config = dict(
    train_examples=145000,
    image_size=32,
    rotation_deg=5,
    activation='silu',
    weight_standardization=False,
    depths=[2, 5, 5],
    projector_hidden=1024,
    residual_init='none',
    muon_scale='match_rms_adamw',
    lr=0.0017,
    nesterov=True,
    adaptive_grad_clip=0.1,
    epochs=2.3,
)
Rows from block 8 of a small self-supervised image encoder, named by matrix and row number. Rows with one number belong to one channel. Each number is 50 + 15 x the weight over its row's rms, rounded and kept within 0 to 99. All counts start at 0. After the name is the row's rms in percent of the matrix's.
Before each channel's rows are labels from the 100 images, of 14976, where the channel reaches its highest value: "top examples" is what is common among them; "place" is the part of the image that holds the peak. Only what is clearly more common there than usual is listed. The data: patchworks of several textures.
# convs0: expand pointwise conv (model.blocks.8.convs.0.weight, 128x32x1x1), inputs 0-31
# convs1: depthwise 3x3 conv (model.blocks.8.convs.1.weight, 128x1x3x3, trained with AdamW), a 3x3 kernel
# convs2: project pointwise conv (model.blocks.8.convs.2.weight, 32x128x1x1, transposed), outputs 0-31

top examples: white
place: top centre
convs0.98 059:32 36 43 48 43 64 47 69 50 13 46 42 67 62 50 18 46 32 32 42 38 42 45 42 57 41 17 37 50 52 61 27
convs1.98 073:57 71 58 34 48 46 79 56 32
convs2.98 049:60 70 61 18 72 51 46 32 64 46 49 24 20 42 43 54 24 48 24 55 45 44 46 53 50 63 35 27 53 58 58 34

top examples: cloudy
place: middle right
convs0.45 100:63 44 36 59 66 27 50 46 36 46 40 69 53 31 47 22 72 18 62 39 54 56 53 75 62 31 51 53 51 63 38 22
convs1.45 110:49 77 31 48 24 62 40 49 47
convs2.45 103:50 70 40 37 53 37 51 67 18 51 43 55 65 73 44 54 38 46 51 39 50 38 36 45 69 80 87 37 57 27 52 63

top examples: white; patches: five
place: bottom left; middle left
convs0.47 199:32 87 56 61 49 43 45 36 36 35 19 45 61 49 47 58 44 58 51 45 53 40 59 41 85 30 49 54 74 32 70 63
convs1.47 163:39 59 54 32 67 52 67 21 41
convs2.47 228:47 41 59 59 78 58 65 37 24 47 18 56 42 51 39 37 41 32 51 51 46 36 50 61 63 33 76 11 50 43 65 53

top examples: patches: two
place: centre
convs0.2 102:80 38 48 47 25 30 35 26 56 51 57 29 52 29 42 53 46 58 61 43 57 59 42 51 43 61 36 49 46 85 86 48
convs1.2 138:31 23 27 40 36 44 53 45 43
convs2.2 098:39 49 54 46 36 16 47 44 59 19 58 50 46 63 66 29 50 26 68 46 61 40 61 14 43 42 75 39 38 49 43 57

top examples: patches: two
place: bottom centre
convs0.6 198:52 64 67 55 71 40 57 66 20 53 70 51 49 51 54 69 60 94 64 70 43 46 68 65 38 55 43 34 63 37 56 47
convs1.6 154:56 68 52 56 55 54 22 24 40
convs2.6 169:60 45 70 52 36 81 55 50 75 68 61 46 46 29 79 51 27 23 58 38 39 49 37 49 61 50 62 78 60 51 41 43

top examples: black
place: top centre
convs0.127 086:42 56 36 41 53 55 77 49 73 63 34 18 47 79 59 70 58 33 51 71 47 69 59 67 24 50 61 42 43 64 55 46
convs1.127 121:43 68 49 44 40 34 31 32 26
convs2.127 097:46 68 53 37 24 58 23 31 53 48 37 29 51 69 49 61 53 49 39 50 80 36 68 27 41 29 21 42 62 52 61 40

top examples: black
place: centre
convs0.112 064:20 32 42 59 42 46 57 46 62 52 48 34 41 94 38 79 55 40 52 43 27 65 37 69 37 49 58 71 57 48 42 50
convs1.112 053:51 65 39 68 43 58 20 35 40
convs2.112 043:63 75 64 27 73 43 37 39 60 69 50 46 61 53 40 77 42 16 38 69 68 27 69 54 46 48 40 55 43 43 63 49

top examples: patches: two
place: middle right
convs0.83 178:34 60 68 64 44 72 77 49 39 37 31 52 66 76 74 56 39 51 55 39 31 35 66 49 38 41 67 46 71 78 46 53
convs1.83 151:44 29 47 39 25 46 37 30 35
convs2.83 211:36 79 49 61 46 48 58 57 72 38 31 63 52 49 54 64 53 48 40 59 22 78 50 34 64 34 52 76 50 39 48 85

top examples: patches: two
place: bottom left; bottom right
convs0.84 057:65 48 18 47 27 52 32 64 60 45 57 65 70 11 51 27 46 56 42 42 39 64 42 60 72 37 29 48 50 45 65 46
convs1.84 114:59 65 61 73 49 71 59 67 67
convs2.84 040:62 46 46 63 61 79 65 43 43 40 45 40 37 66 61 37 60 51 51 54 39 89 35 66 66 61 67 45 38 23 29 32

top examples: patches: two
place: centre
convs0.44 141:74 62 46 57 41 64 48 67 39 41 65 51 54 38 61 59 69 62 79 19 60 81 57 44 35 46 30 48 35 38 64 31
convs1.44 133:70 66 59 52 53 50 26 26 39
convs2.44 123:48 47 39 55 62 65 67 81 32 63 45 65 55 56 26 46 55 39 47 32 51 50 27 58 44 57 48 31 59 83 86 54

top examples: patches: two
place: bottom centre
convs0.68 082:42 37 52 42 56 44 51 88 49 60 70 60 57 68 57 81 84 39 36 44 40 45 70 65 38 37 42 50 71 56 34 59
convs1.68 094:32 57 24 27 38 37 52 57 42
convs2.68 084:54 72 52 34 70 27 71 54 54 77 67 51 46 66 54 58 41 56 28 27 66 58 63 60 47 65 46 50 64 69 73 24

top examples: black; patches: two
place: centre
convs0.113 138:54 64 12 41 46 60 62 57 34 48 33 47 43 81 45 59 60 44 50 72 57 65 73 55 45 67 48 41 19 63 71 41
convs1.113 135:42 30 51 47 39 46 39 28 22
convs2.113 091:25 75 78 42 52 73 30 51 33 29 29 54 50 74 55 49 53 50 30 55 64 51 63 37 57 55 32 27 59 44 57 68

top examples: patches: two
place: top centre
convs0.3 050:46 54 41 61 33 31 53 22 69 60 63 11 49 53 65 58 50 77 74 45 26 66 33 57 41 36 45 49 53 44 62 56
convs1.3 084:30 55 43 53 48 61 87 42 51
convs2.3 052:68 31 64 45 80 44 25 39 48 62 40 35 46 16 57 53 26 52 63 18 69 55 62 55 48 51 47 39 40 48 35 39

top examples: black
place: top centre
convs0.123 101:46 65 67 70 26 54 43 70 46 24 54 28 48 49 31 61 44 51 51 39 17 47 42 39 71 65 64 73 46 26 45 55
convs1.123 097:72 61 53 21 32 44 57 57 40
convs2.123 087:52 64 63 58 41 59 43 64 54 13 47 48 78 46 25 39 64 36 72 49 30 32 33 48 60 40 50 62 35 32 36 71

top examples: patches: two
place: top left
convs0.87 062:62 44 15 42 23 51 58 66 79 45 41 43 73 42 50 28 43 63 49 45 44 74 48 46 71 41 31 46 42 49 79 47
convs1.87 144:75 56 65 68 59 66 60 61 65
convs2.87 047:52 46 24 73 64 66 49 69 57 69 81 48 38 53 48 39 55 44 48 63 51 85 22 67 77 56 51 45 46 40 49 45

top examples: white; blue
place: bottom centre
convs0.1 060:41 49 41 58 61 46 53 81 52 39 71 10 57 59 46 64 44 63 33 55 69 53 40 54 65 40 61 39 30 49 85 61
convs1.1 050:68 47 31 29 63 60 36 35 36
convs2.1 047:40 23 59 67 46 47 46 78 63 25 56 58 64 65 31 36 41 34 65 25 65 43 45 33 47 36 66 33 48 59 27 64

top examples: patches: five
place: middle left
convs0.115 181:53 66 56 81 50 49 68 49 39 66 54 71 51 29 55 46 36 59 57 32 67 89 48 54 34 47 53 80 71 42 50 43
convs1.115 118:43 80 60 49 32 35 51 31 41
convs2.115 218:77 38 50 68 44 60 38 47 37 51 25 30 66 48 55 30 59 75 38 50 47 39 48 55 65 76 82 28 54 31 50 58

top examples: cloudy
place: bottom centre
convs0.48 151:48 40 31 59 40 58 45 47 57 42 69 61 35 76 20 54 41 58 42 34 43 35 09 53 58 63 62 48 59 35 71 28
convs1.48 119:57 32 46 76 35 71 38 41 58
convs2.48 154:44 62 46 45 58 29 48 66 57 57 64 59 55 55 48 44 70 45 38 72 30 88 61 89 39 50 39 56 57 39 59 76

top examples: patches: two
place: centre
convs0.9 117:32 42 46 42 37 40 54 31 34 44 69 36 45 59 38 57 51 47 66 58 50 89 47 54 86 80 45 39 60 72 38 54
convs1.9 176:40 24 36 44 27 50 45 34 35
convs2.9 097:57 47 73 54 52 35 45 55 64 25 55 49 30 58 95 42 31 25 52 47 52 54 43 31 47 30 65 36 52 38 59 71

top examples: patches: two
place: bottom left; bottom centre
convs0.89 050:77 36 35 40 39 58 28 53 38 68 35 64 75 40 57 42 33 32 38 42 39 74 49 62 77 48 35 43 44 37 76 55
convs1.89 070:47 56 29 60 50 71 41 80 54
convs2.89 045:82 39 50 44 49 65 37 68 61 47 45 66 69 58 66 47 38 61 43 73 41 76 26 66 60 75 73 39 44 43 65 62

top examples: patches: two
place: centre
convs0.14 062:42 31 27 75 64 66 46 35 48 61 55 28 53 31 56 51 71 45 73 68 48 73 48 64 45 30 44 19 60 35 54 46
convs1.14 084:45 47 37 40 67 51 38 41 15
convs2.14 056:65 36 24 43 60 61 14 25 65 67 73 30 65 26 66 39 34 39 61 44 43 45 67 46 39 53 45 56 64 43 51 46

top examples: white; patches: five
place: centre
convs0.0 203:47 38 56 69 52 61 58 56 57 88 58 45 26 53 34 30 59 36 43 42 24 57 72 44 49 76 48 66 46 18 46 53
convs1.0 127:31 34 39 41 45 26 52 74 54
convs2.0 171:56 45 38 38 46 57 43 39 58 75 64 52 51 37 59 35 37 52 60 46 48 63 44 58 48 69 74 07 68 53 83 27

top examples: black; plain
place: centre
convs0.63 033:45 49 42 50 44 79 64 61 76 26 63 14 32 84 54 56 64 40 59 68 55 51 51 42 57 41 43 59 66 59 65 40
convs1.63 048:42 52 20 51 57 48 31 42 26
convs2.63 037:73 75 62 17 46 59 67 34 60 68 41 33 52 53 40 42 49 49 44 21 34 34 59 30 54 54 51 72 51 55 74 38

top examples: patches: two
place: centre
convs0.78 116:40 69 37 60 63 08 70 60 66 44 71 48 40 45 70 58 37 50 53 57 40 68 50 41 40 37 33 59 53 81 60 35
convs1.78 098:37 47 33 56 45 38 67 67 78
convs2.78 117:60 71 33 52 39 75 46 29 35 53 35 33 55 28 48 35 85 48 61 50 46 36 44 59 23 68 53 59 72 50 65 60

top examples: black; patches: five
place: middle right
convs0.122 141:37 33 53 38 44 42 83 64 66 56 41 46 61 61 32 49 57 38 32 65 16 24 67 49 61 29 39 59 36 48 41 69
convs1.122 109:30 36 36 48 54 52 41 75 27
convs2.122 121:43 36 39 33 74 23 70 59 56 73 70 42 59 41 56 49 22 57 58 25 69 43 52 31 62 54 59 42 50 38 76 58

top examples: white; patches: five; cloudy
place: bottom centre; bottom left
convs0.104 160:43 60 54 59 48 59 45 28 49 33 51 35 56 40 01 28 57 47 57 55 43 45 43 85 72 41 56 43 75 59 60 49
convs1.104 145:64 23 51 53 63 69 47 51 27
convs2.104 132:56 70 42 39 84 60 73 59 53 32 45 57 46 40 59 29 22 60 32 47 56 67 51 65 85 53 65 57 49 55 58 35

top examples: black; patches: five
place: bottom centre
convs0.7 151:25 29 40 45 47 40 31 50 50 44 83 60 50 52 35 54 37 52 48 72 59 54 34 57 23 25 33 39 73 65 69 52
convs1.7 121:60 43 55 64 63 60 28 22 40
convs2.7 151:52 36 59 44 29 60 33 76 53 66 23 44 41 61 41 29 72 54 68 66 39 72 71 48 57 55 53 60 49 22 65 33

top examples: white
place: middle right
convs0.111 051:62 72 43 53 35 58 42 69 75 18 48 51 57 40 29 52 50 50 53 47 32 37 63 49 59 80 30 69 39 66 69 30
convs1.111 086:62 60 55 41 72 60 41 19 45
convs2.111 043:55 65 36 42 73 66 46 29 48 37 47 40 66 81 20 59 60 42 30 58 60 57 34 62 59 49 35 17 60 58 64 44

top examples: black
place: centre
convs0.101 059:62 51 35 46 28 52 30 76 34 49 49 48 62 37 33 32 57 37 73 51 29 55 41 54 46 20 75 63 37 58 62 25
convs1.101 091:37 70 67 44 66 42 75 65 52
convs2.101 051:83 67 48 39 71 46 64 83 48 36 53 29 49 31 40 42 66 70 31 65 42 46 70 47 65 44 30 62 46 65 53 44

top examples: patches: two
place: middle right; top right
convs0.94 046:70 57 35 37 17 34 53 68 30 17 59 58 71 52 51 44 66 53 28 37 34 45 47 45 63 58 63 23 57 55 49 57
convs1.94 045:54 44 63 59 60 83 43 34 66
convs2.94 046:89 35 66 67 57 53 42 56 55 46 56 39 69 56 49 40 62 49 29 62 47 71 23 80 63 40 73 33 46 43 50 42

top examples: white
place: bottom centre; top centre
convs0.21 061:49 81 49 81 58 54 40 43 28 35 45 46 23 72 34 55 50 61 67 64 35 59 41 47 30 64 31 40 57 54 42 75
convs1.21 056:50 61 43 11 36 37 47 48 49
convs2.21 055:53 61 44 31 63 50 47 35 53 49 26 58 44 22 78 28 33 68 44 77 61 45 26 48 51 56 26 34 60 70 55 50

top examples: black; patches: five
place: centre
convs0.96 115:38 30 43 62 15 44 48 42 42 59 75 55 51 56 60 61 51 53 38 35 26 30 69 56 64 48 57 49 82 59 27 29
convs1.96 084:48 69 59 73 57 65 68 67 63
convs2.96 112:76 60 62 52 78 41 46 69 51 46 45 76 60 29 57 26 42 58 64 80 37 63 40 42 60 30 46 27 31 45 55 53

top examples: patches: two
place: centre
convs0.13 063:52 28 02 51 43 23 46 59 58 62 44 34 69 38 51 64 51 57 56 59 45 81 29 55 58 54 53 42 43 49 56 72
convs1.13 140:42 28 45 49 42 47 29 20 54
convs2.13 060:52 43 42 70 71 48 34 58 63 55 43 73 56 60 65 71 18 21 60 34 48 65 43 44 41 57 74 33 47 35 43 74

top examples: plain
place: centre
convs0.55 080:45 56 70 65 38 29 44 60 62 41 63 33 64 59 28 49 45 43 75 46 16 48 41 37 72 53 52 33 69 58 19 45
convs1.55 084:46 61 35 32 40 42 22 43 31
convs2.55 065:61 55 41 31 47 20 48 34 76 46 51 24 58 49 20 78 37 55 74 49 41 52 41 39 51 75 60 64 68 49 46 45

top examples: black
place: centre
convs0.25 098:46 53 26 72 55 51 33 44 64 52 58 42 46 73 60 51 82 57 27 43 30 49 78 33 19 29 39 44 54 47 58 42
convs1.25 085:67 65 75 64 53 60 46 59 72
convs2.25 092:48 34 66 40 31 52 54 63 56 49 47 49 52 25 33 50 23 37 68 71 73 32 13 70 50 36 54 39 50 58 40 64

top examples: patches: two
place: top centre; bottom right
convs0.85 066:61 39 09 41 30 51 62 69 69 52 44 37 66 45 60 38 45 49 60 41 44 72 56 63 55 43 36 66 34 55 78 25
convs1.85 154:70 63 59 60 69 71 56 65 63
convs2.85 047:67 43 23 77 50 68 39 55 54 54 88 56 32 54 42 43 66 41 48 46 43 75 21 51 64 41 49 32 44 39 67 55

top examples: black; patches: five
place: bottom centre
convs0.81 133:44 60 59 48 52 50 34 48 00 55 68 45 47 44 49 52 54 29 75 56 41 62 38 59 53 45 64 50 29 48 26 53
convs1.81 079:46 74 63 76 59 69 41 44 57
convs2.81 150:42 37 38 56 39 61 43 56 76 74 31 49 58 39 56 38 43 81 40 46 40 42 87 62 62 50 70 41 69 63 72 41